config = dict(
    model='image classifier',
    dataset='simulated grey scan slices of phantoms with and without marks',
    train_examples=245000,
    image_size=64,
    crop_scale_min=0.8,
    horizontal_flip=False,
    translate=0.12,
    targets=['finding', 'side'],
    num_classes=[6, 2],
    arch='efficientnet_v2',
    norm='batchnorm',
    activation='hardswish',
    channel_attention='se',
    depths=[3, 3, 3],
    kernel_size=3,
    stem='deep',
    expansion=6,
    widths=[40, 80, 160],
    label_smoothing=0.05,
    loss='cross_entropy',
    init='torch_default',
    residual_init='none',
    optimizer='muon',
    muon_scale='match_rms_adamw',
    lr=0.0025,
    momentum=0.9,
    nesterov=False,
    orthogonalizer='newton_schulz_5',
    adamw_lr_other_params=0.0024,
    ema_decay=0.999,
    magnitude_pruning=0.3,
    steps=11200,
    batch_size=384,
    epochs=17.6,
    lr_schedule='cosine_restarts',
    final_lr_fraction=0,
    warmup_steps=560,
    weight_decay=0.05,
    adamw_weight_decay_other_params=0.01,
)
Rows from block 3 of a small image classifier, named by matrix and row number. Rows with one number belong to one channel. Each number is 500 + 40 x the weight over its row's rms, rounded and kept within 0 to 999. All counts start at 0. Numbers have three digits each.
After each channel's rows are labels from the 100 images, of 14848, where the channel reaches its highest value: "responds to" is what is common among them; "lies over" is the class under the peak. Only what is clearly more common there than usual is listed. The data: simulated grey scan slices of phantoms with and without marks.
# convs0: expand 3x3 conv, stride 2 (model.blocks.3.convs.0.weight, 240x40x3x3, each kernel summed), inputs 0-39
# convs1: project pointwise conv (model.blocks.3.convs.1.weight, 80x240x1x1, transposed), outputs 0-79

convs0.175:498529595591475504512534499529456490484468508494469545459547492546469467476475495530514531465410559508475513486495603473
convs1.175:528455550558565501505440500483607472510500500500532500500500500496543557509551500434563460502500500500511500559500559477500489534500474500443523563500512519504401580534519516463459500586500476546500500500446500498547534475563362507512531485
responds to: dark spot; side: left half; limb
lies over: mark

convs0.236:550514415410489512535530476510537527509494497424539511387560546525507517491487470441463564501517516517527519472515472508
convs1.236:471500554402587572500487500484500530541496500509548500520500500466478530500499494500471487580496535553481478570500552500414500377492450500521554500535439444595500500500500560453500500500500500519498559446489500557463478431545456500491496462
responds to: low contrast; belly
lies over: soft tissue; bone

convs0.192:485431495465533541465483552489487466494449529452541531492446538439495499606547453534544473502509512464559570450518492484
convs1.192:485447500500418549500500546437443491501483516516500479495500568567448567433500483506461526545566529500500461500472523450500426499447500440612500504518529458524500451465535500500561534569500579490500565436550500510492530441511500491570500504
responds to: ring
lies over: organ; mark

convs0.235:465517470510482461472410509527482550439512483512446515503489476549522532500566498463495531581420576503486576545493505537
convs1.235:527553470441392500452568500479484491500471412500509559500553477440408500500500498457500500498478500500502515500500443531429454492551478568441500463500446538517431476500535500467548500470425513556561500500494450507548500574500553526500565480
responds to: side: left half; dark spot; limb; finding: ring
lies over: mark

convs0.117:506543574555521516468494440448491507478502511430457537473568506507445474492398480482509570523526457534475487472445549515
convs1.117:465500520526478500500500435506500454513486500552563500574503424439500500520516592500500449574523564421500450500448558500451575500465500500500447500500476491523545487500500533500445565506504522500553500573500544614518500479508402451507500500
responds to: dark spot; side: left half; belly
lies over: mark

convs0.227:452560502477516554451532485497444438448447532456511491483563496476509513427479465497518539435537491586474536509484552442
convs1.227:542517500552500500431500500500549500500500506527500545424422569436500500500500415556474532500462463500500500518478500487476525556462473507452464500535441520467533495528541576546541458500500488425600537500500490392500500568500497541517571428
responds to: dark spot; limb
lies over: mark

convs0.104:490527574515501517474460495528499530498564583534505563522546488491524533457505490505518616567465479442485531523537560475
convs1.104:513561500563476491576500444509500411542500478570523553500549500500529500514521562458451459516500500533500500467369563524468500551500519423540476502500523493500500500500410500526549440561512452430500535546497536493500555500457445500540539514
responds to: dark spot; side: left half; limb
lies over: mark

convs0.60:546470493496545467513459489565484530518570497502640481494556488518465476532474471441483511454470482431459514504551473512
convs1.60:500467500452500579478514575525422500503500500559532447500500500500537538522500534531513500584459500500472500544500422495500472451500457444500513571532444499421423463500500539500500457387476537454500494514468599526545460449500464545539500531
responds to: bright spot; low contrast; belly
lies over: lung or cavity

convs0.116:426531470509546501481515542572514437550481492493441534506521502464475485576499471523543588489436437526552541475470533510
convs1.116:500497550500535500446456577502529548549458561414500497386538500516507495521500500458442500500500465534613422536500495526495439488500492500433512507489456500473451493484513576500500478552452470514421513534478427466500425500519504566500500492
responds to: several spots; chest
lies over: lung or cavity

convs0.179:503480498532532484562485484433483481489495513491549465576525510515492491588415487539440430498462525556563557527514510547
convs1.179:561500500496470500494508500504449478446436517523530542392437525500500466477500503500471514500564420555500500500460446500451500497446470500500485551500568500500524558500500500601519552525500446526500526500512533500588500444500557500392399500
responds to: limb; low contrast
lies over: organ

convs0.56:473515594502513537495467540507494497477554471539444565506463511498573582508547467540515534436514456569472478518448488537
convs1.56:519471570500398500500500468500500500500419477486482563500500490497518495428533612500500441500572469500499454500558484506460543500415502507481475500500500559500477449500500518500457429482500555490526515500559567500500418459458500609457500548
responds to: several spots; side: right half; belly
lies over: mark; lung or cavity

convs0.181:567516493488550511573487546509422459459513514552499495555445438557570506533463456511455451491447509469512511523535492444
convs1.181:433500465500500500585456492520500432500500500532541500520497553500526540546531500542500442522555500575575504421500443500500442426500500500539419500593550414500500500472446444492512485426469463500467549500500514500500536464442422500500534500
responds to: several spots
lies over: bone; lung or cavity

convs0.157:500487547425506445546519502496502509469487514458503456467478469430480449427566498478526472459590491494444546427468488538
convs1.157:546518490500565453541500500500504500471527463488500500500563500500497535461500414500500555603500494500390475500520548556500500455465497508533500448532468480500521457436500439495477395466612509465573461500561500500545533500500500500418500467
responds to: chest; low contrast
lies over: soft tissue

convs0.209:492521462502472429494478459463464481536434519476562489514452529517549550534420506447506507457500465552444556582480539522
convs1.209:500564500417568530500524441503500500410500493607470564480500530458449478500526443439502551500546457495455500500500500536500524528521449583437451458463492526472500559486500544500515528529517434538600516515491521494500466448520467471470439540
responds to: limb; ring
lies over: organ

convs0.229:551489506422474559480486538472520509440463564534433488539611524507461513483499439507468490457461535543458523489469496458
convs1.229:522500447500500499500491529469500500436570500435506500493489476558483560507508504578496588537500500500500578500530542445390430494450486500422496500492486500460500445500455503429453553460499445431557594456470518484500500500498544537472553501
responds to: dark spot; side: right half; chest
lies over: mark

convs0.82:554490530445493440545495532473503423537548558497498509446511473538548496496586516501526479533510542580455514516449426480
convs1.82:444492496459500547476500500500494500500454500500507447500499436540494461500462537500632506500500500500500543500500500524500407529500469500486555500500545553503500506435528429551500435500476576536502474500500633394584472500507526492452537500
responds to: belly; low contrast; crack in bone; finding: ring
lies over: mark; bone

convs0.57:506570519458517487519483510525470551511445475524537476544478569508495466433504446576483505569444474448520415512458552500
convs1.57:500458540545468528500500452500515500500433529440500506503562510500555477505441463500500466585484527429459500410536500516445553553467476505500435447481581528510500436459452500413513500574502472394500495486459512500500546452516512571525500489
responds to: side: left half; limb; low contrast; dark spot
lies over: bone

convs0.194:487575479506483519541492454513491519412472500593502564533523449443542498579458449527495501478484489480558451497496531554
convs1.194:438465469500449463518500500478500507500482566500445500434496481549485500535472535500503479491555500560592609437438472534528434503446506472422538461460474500568488430562579517496450542431500450475500500500500554539494545500494500500500528455
responds to: chest
lies over: soft tissue; bone

convs0.20:503516510495496508493450478430574487459551530501539526485499470387498547518537490504476473573524504579532532485508444577
convs1.20:500483547436512500555472536570500402500500453516495543557500467516466500462450481500500464500488500549492429480450551501500463474500500444500472545547500549450461460367585436485393491472571470471511451463500527500508500500500515500522500464
responds to: noisy; chest
lies over: soft tissue

convs0.52:504521472519500516508430519540460467582500512540499558581499488537476483622482542489452513493479465502530558445543533484
convs1.52:487500517536500500476499433500436558500458542500484426521431546500500500426582484500552455482540500501555452434465509500493569546557434476542476536444500460462482431471441506555539529560563460541430454478500500553481523500500541500479442500
responds to: chest; crack in bone; several spots
lies over: soft tissue; lung or cavity

convs0.84:508591497543471524438496562516510490459548537480529593517581518445451451522477525477525525534483486532482537569487528524
convs1.84:435519538500572500500403486507500476500523506527545500532500515479500454415500500537500382495494500493521481425500519500454485530559440500555520397447448494467448500500563500462560462500545578500476535500500496500443500549461489486542565454
responds to: dark spot; side: left half; limb
lies over: mark

convs0.45:507551476455569499398404464492545509474453467486482497496522511530483570435472538522492466476541526479533504516519581499
convs1.45:558530428539465423506458516500500483443548556474553500555443491500456564564547500474500475488441500500436412447500543500495500551419495500581547460480469500525522452463483500500518574529453460551500500464484577511527531459538460463527500495
responds to: dark spot
lies over: lung or cavity

convs0.105:467485470451556424588510463481501539490494551445467447450550470495487555415490473470525512519471561547532506521506452488
convs1.105:559437500444455448500572500530500478525500485500500416500548500525479541446479464543492559605452470500534500511505565500512556586530520500530535498560470500474576493460468472516477469461512455537539494434435498511432529574530468496536511444
responds to: limb; low contrast
lies over: bone

convs0.207:558497610513539512510484507536501409553547523490487485497447487535433471481528516469480491567449434513538556480500517465
convs1.207:382500500455491500485516487549500542521437500492500500420500463555503493541500500566500500475500527500401523510486500500473467500499402603539472445459500464541500500478500507575500500432465500538436500517450519381553500470500485500513547476
responds to: several spots; crack in bone
lies over: organ

convs0.11:494500480566552461448443487466533509494471490441525489438425425406505504526472505516573483511548515440517478471524488535
convs1.11:528462479537547493493434500512423500500500494456401503461530426580526501576479583531546506500500500500555525557458574496489436495500548494502521417492448485583476447500458525493500557489500500500500467504566500500496543500500463452418559500
responds to: chest
lies over: soft tissue

convs0.35:527527543456485501498514465539446435454531531503441526566494485493464484495394462464441516481416505563458500475551498509
convs1.35:417556477431453565523500495536500500500500585500609503500554423481528459444538454500455447500547482500496511459492500463543528449432500457482425500545468470545500559531460500500500500500552500500500540511466500510576500491452439424441500506
responds to: dark spot; limb
lies over: mark

convs0.71:574436528444509495555475418560443534424548545454475485583505504502504526519531503460493524547461471524529475530496486509
convs1.71:560392544464388488513500500500500481500500477500500500500500501572431543500532500500535500456549409555485574500500500553558462580429506500403492581500444500500546500500439500500425500525483511500499500559500479467517500500500473513513500444
responds to: chest
lies over: soft tissue; bone

convs0.3:462634440495481453504488471432525471529535520463459522505512512437434504495489515463524473558437525501544541531471504502
convs1.3:500549532500569458463432508574500500470500567552408433500500500445555590499481475458500545500478503537500470440525521469417482500575500558461487500515483534593500525465500502504506542539502539558487430533479500493554541500500500500483500408
responds to: ring; belly
lies over: mark

convs0.186:437504481521459524455447504491484512474504589469448511521518495496569506430555533560563520511430495493513538435553547478
convs1.186:563500535594443454445500500439457500500500500500586500500474519500480473477500500520500475537509504538442500404500500500554402558500500554476473462561449500562493583585500475514488412493465442487494500486538402500537498503500526526500500514
responds to: side: left half; dark spot; belly
lies over: organ; mark

convs0.53:482448465517479525473498577485517499425580462485520475496432532499527558539410546476473506533496494474471505449525554570
convs1.53:520500485500500500499468541500475505521530476498552500510513602479499500521571486463500461447500437475549500500500562500500500503522500599500500435500422501495496420432500507477585521405523543500484500567479500504500500436386564413492500523
responds to: bright spot; several spots
lies over: mark

convs0.25:503421502497544444565538514437462497514485531488572434500447513429464484514552482488555460541482545453485470522452521546
convs1.25:500493591500463500419466491542498500555500500500500500500461502500464500500500523530436497598500457500542500486494500500517500449537482496500478445653500500542560547500543535500445500553500618500521396454500545493500500455510453487492541500
responds to: low contrast; chest
lies over: bone

convs0.16:515536478511523422505552490453464477540468504548530560526407484538554553484474519537443522532511444552513510450467570509
convs1.16:449558448467455500459414544467531535538444500571556500500528532509507525500446585500518465549521500472500466500567500427538469525500500500487500462451514486432500506452472500500500500484525500550570486417609512490499559516432449577479486506
responds to: ring; belly
lies over: mark; organ

convs0.99:452485487443428539477489519470495555504408524474510527593506471498424530508512508500450526409472504520525485564502536480
convs1.99:472567449500497500519500500500500500524588500500500544538500523500419483500436553572500565570459499500488532500515500477500565458440501500553502500498510500500481416566538500585483471500555488569551560588500562428459537496500538475500547443
responds to: noisy; limb
lies over: organ

convs0.143:427467474511521534478499495533433451441491531389398504540470521505531489502513521434424491516480494530521470533504498526
convs1.143:553438437500500554533471500542500551484514453500569500500523544500519551511488513395487500538447500427456510500575554500550445545500500500500493491418518568552500438606502500547500500442500462505500429421466500468453500469521500521500517542
responds to: dark spot; belly
lies over: mark

convs0.100:516478464521459521489465526482512438492531535510556521586480407491551400439472487528482470475417485509507516505539513464
convs1.100:532549476480500500526546500500440421500516476536500496527524473473574500500541460570465500492500458480500500500464389500500472456495465551506467516537500500405588471500404410565551439441469462506437500558500513539500521500500500545500500553
responds to: bright spot
lies over: lung or cavity

convs0.69:487415526553574475544536569509471467490531533489522484479575550501481531424480472524494516501397494457496473527488479458
convs1.69:449471545532500579522500500452500462494501454514551434476500545437578441500575477471450510473480385490466537500500478504500523500532567491423500500613530494500556502567522500451541534500500479511417533494500528500500500426500522565500500500
responds to: low contrast; belly; noisy
lies over: bone

convs0.170:522451585544566521468549567461430533510509425515553432512495472461508508499510488491489471544475451443455497466508463537
convs1.170:500369500500500530445517540500506481603522500580555542454500487544500397555620519500500500500500430500499541500500484530500541419500485481500500467529500500539537500445500500488438524500500500500454500500479520511547555418497500500550511557
responds to: bright spot
lies over: mark; bone

convs0.78:429596450551428460544519473533545493518451457496505486529492514509488416455598495503438498496488516526504533509491478492
convs1.78:500425571500458536459472547552488500500500477512500500523564500484500472392563500504521439461500562481505531500481514440485586500555507429468461440500464547535500520541468543500549500421568431460427500500520548489545442467520438498500500491
responds to: noisy
lies over: organ

convs0.64:496480492564451513486485530547496515500480524518547526596476501517475441551478544474490473486512443500526545501599534395
convs1.64:500535533549538464470568415470411547500520452502500452500475574554500473445490500558563500486500472567501510500528500465496500428523500461500490584492536511500542471552500479553595526584556500520457491575544500561500557526536501475500500500
responds to: chest
lies over: soft tissue; lung or cavity

convs0.127:510466517511433466523577554571502494492469422437440463560463486482538467478476468545528519490487444549543522482534515556
convs1.127:524478457420452538460533556500500434500500496450500500498500481500584500500525566500500460483516468412547447483613397547460515477504472561500488554423500481532500523500500482500536500555484530487513537529539480619485454500521500500482498549
responds to: chest; crack in bone
lies over: soft tissue

convs0.0:477507456488510455499521534503519477525497535494502568446536469500496491539538453486513561535409475480502604472605454523
convs1.0:399500479562500586529469576468500501500500527559530506517517422483551544506423489500500440500575544500500409521462426488437488556500461428480558497516540540439444500500500562500546530500480487526478527500536530457500500500500569524530500500
responds to: ring; belly
lies over: mark

convs0.222:558542507526462432465449400483479433503484495480472501512531475581439498494404491546476482493478487487458519554476514523
convs1.222:465555507500551497430548478558507500415536447553561502484500466500435469479500473505434450556500481500500539491441550448500500500448447519500550500455457500500500500519541639500460458500483500556527500529447500500500491542500546506500393560
responds to: limb; noisy
lies over: organ

convs0.91:558452471542483538490445532463504529441505512512577587581554448519495482504473530513540487536481566476484448484514444526
convs1.91:518546498500471523497511605466500529462545500500502500547536505500409500503500491496500434500570500500500455471506463500460458560493500450459500489524379510543532493538500466405500500426461414500437426500489500578500581500484454500482539500
responds to: side: left half; dark spot; ring
lies over: mark

convs0.32:508411503511527516503550551558454474542472510513471490511475530499562515578506492428533484533385471554545490490509532510
convs1.32:500500528533525547439500500535524513565477551500500576449500500500494556558547472525482522540532500442378500534500439477409466493535445500500500500567470500500399500538500476557447541522412531500500512500444500510574458502511535553500467522
responds to: several spots; side: right half; belly
lies over: mark; lung or cavity

convs0.234:512481517460493564489535538458495524502551529527505497507482397546541517437480424477551503432563517504565487441477497452
convs1.234:557471456487470500593454534518500438512500460516590498500439464576507564486548442562500500571582508513500477462589500491457500439424500529571500531581489500500509500485500538500500451447466484469489475488470485519500500449443444538499500466
responds to: several spots
lies over: lung or cavity

convs0.214:517519517529509434514542480486567522505500517514510473549486451371566525496498509514505541437520462508540436419479541485
convs1.214:525500500384512500555500532500500448448500500500471524515500500542516545500459543500499500588474500550586500500500478500471407500470513500448439500494433467500500440505500415492448447500500404488539488555571500558500540428506553500445451500
responds to: chest
lies over: soft tissue

convs0.44:410521471557559489564501537511450455561550537528452528533451482443512515518506489542537509538517496490523506518447595478
convs1.44:556432612548500469448500500500579448500412500535500557500523500437498500500536496450500500502491469498531500516526544528542496510554500502500499482550461500466459469572500462500463461608588539500454417474500521510500500536500500446434510567
responds to: belly; low contrast; crack in bone
lies over: bone; lung or cavity

convs0.1:451574526519494520498556475444447493421513473503547496502560502472475482547474519444463505539536390502459541482512439497
convs1.1:426523500558528548460500503542500500634535528526470500549427540500468489470515411468467550554500532533500494500530500437500495500521490451542542500500436500499500523479601540532361526495476519500500500532505500579500500500518518520500547469
responds to: limb; low contrast; noisy
lies over: organ

convs0.134:523491451522489479537440513544486494476491488496556452482529463500525478454507593420492584492580498497496540418469486549
convs1.134:471500500518501440453457496445489500500549489500458556452458434500500479500519500539500459542408446478542548538426500452500560500585535411564500452509512503546543490430500500457442500532484387461500514516500572500500538473441500500500477469
responds to: low contrast; belly
lies over: soft tissue; bone

convs0.218:540497470526456510435417543454470418530464459477431564521462485514478519540558475487482510463482429508528532462509557511
convs1.218:529500466500486531534521500471526558567500560483532448453563497572500546529500413500500500460473500517455396500469472507469495500454530527520500443432414404441446455465531519500500419493528485500493541585500467500525573475496500500463535500
responds to: several spots
lies over: organ

convs0.38:480408419538485484447512483495510527471443534486497531561480498608519496500553492507518482488588510447456494506526499446
convs1.38:514500494500508500458518466453445500473581467399500530579500510532499532467500429543578499500500558483490574512516540527537500483465481470443590435604428500500492484544451536520443475500495406506532500553533503469500478500524500461544500500
responds to: ring
lies over: mark

convs0.197:437513491521514562534456429478481444553550524566540512548506427497517452464585471469463538506509533549547483485488511462
convs1.197:500465507500447468500545451552500500545465423500438500558505519507522543500462453445500536500557500500565500519472578483544496541538500437500483426560506500542531559500500478543491404449546462566455489515546574567530501500500535548557568516
responds to: low contrast; chest; several spots
lies over: lung or cavity

convs0.145:545579542495498516526571581538563525480502470551541472500518466496586568519459503450469504504536509439454498518487455487
convs1.145:512544479518562500559540471473500500515500464454544432485465539477500434507500603458542522539420500569578519471500500430500500463500500427500511554497500532435567564466500500493472469500509500500500536490539465508563429493414530493458572457
responds to: belly; low contrast
lies over: bone

convs0.136:502449473533497488445546489525553520509525609381473540479545496475516497526510557464548505499473568490481489518541544479
convs1.136:500500518551447577447500539500427558478500500538581538525554442500533499464498552427531428539500467494466516500500564500536503500509584495440468438524436500557509442506464500554526500520493521598500469486500476521519521500539552482592547500
responds to: ring; belly; side: left half
lies over: mark

convs0.139:517555563593458470531439522439497492501457488494516451574521490492479496494463552474556433479447550525473530467494544458
convs1.139:510499500500524508433561584499518437520519434573500466500500473536464537531529417500465500587495465462527500555524550514448500500542522509522500516470585565554478494587560455451500521548551500500593526500500458438470500529523500558470500526
responds to: limb; noisy; low contrast
lies over: organ

convs0.43:589568461473497528499502495454458569534517508483536465522510578506476574525471528471542486493478527507418471444512506428
convs1.43:500530544500500500552500537486506500463511500422491569564459500542500500575568500500547522431500385509561500511597495483403500500475493437500420500480581512500557477508500472425500530502559504500537500475446500465500567508495458500471532500
responds to: dark spot; chest; low contrast
lies over: mark

convs0.41:503498544480524512456502546476498454382524427487476416504524481491479492466526475451496439552440447486531554514479464535
convs1.41:500483477500500501482485500534513500631580455401490551516558500521457433500500500558473459500537513500454500519500495500500500500500419576518500490500500504565500437385556500500500500500500500528526560468500513500635500500512500554476510464
responds to: bright spot
lies over: mark; bone

convs0.68:481481488531470423523527450592484499548418551450451529516499476447506497554475503538510579539531474496525523525558452505
convs1.68:500505500449465471472488500508406500514500555535506364498500452432467407470500493421500494494518477489500481541500516415500445507566477500502438500528522500506400500478478500451500561537523500500476500596521537550503456544500500460500481565
responds to: chest; crack in bone; ring
lies over: soft tissue; mark

convs0.146:522491554540517512469501530512479460529524480457431525523443533565478562525554462530547508519479386556513437521463476487
convs1.146:495423500526458500447524500482515561507500513500500500513500500581541555500500543491479500363502433500525412523456467412547476488459454512500480434442560500516500546445515500552424493500526500436500500476500432464484476427500443517500458500
responds to: several spots
lies over: mark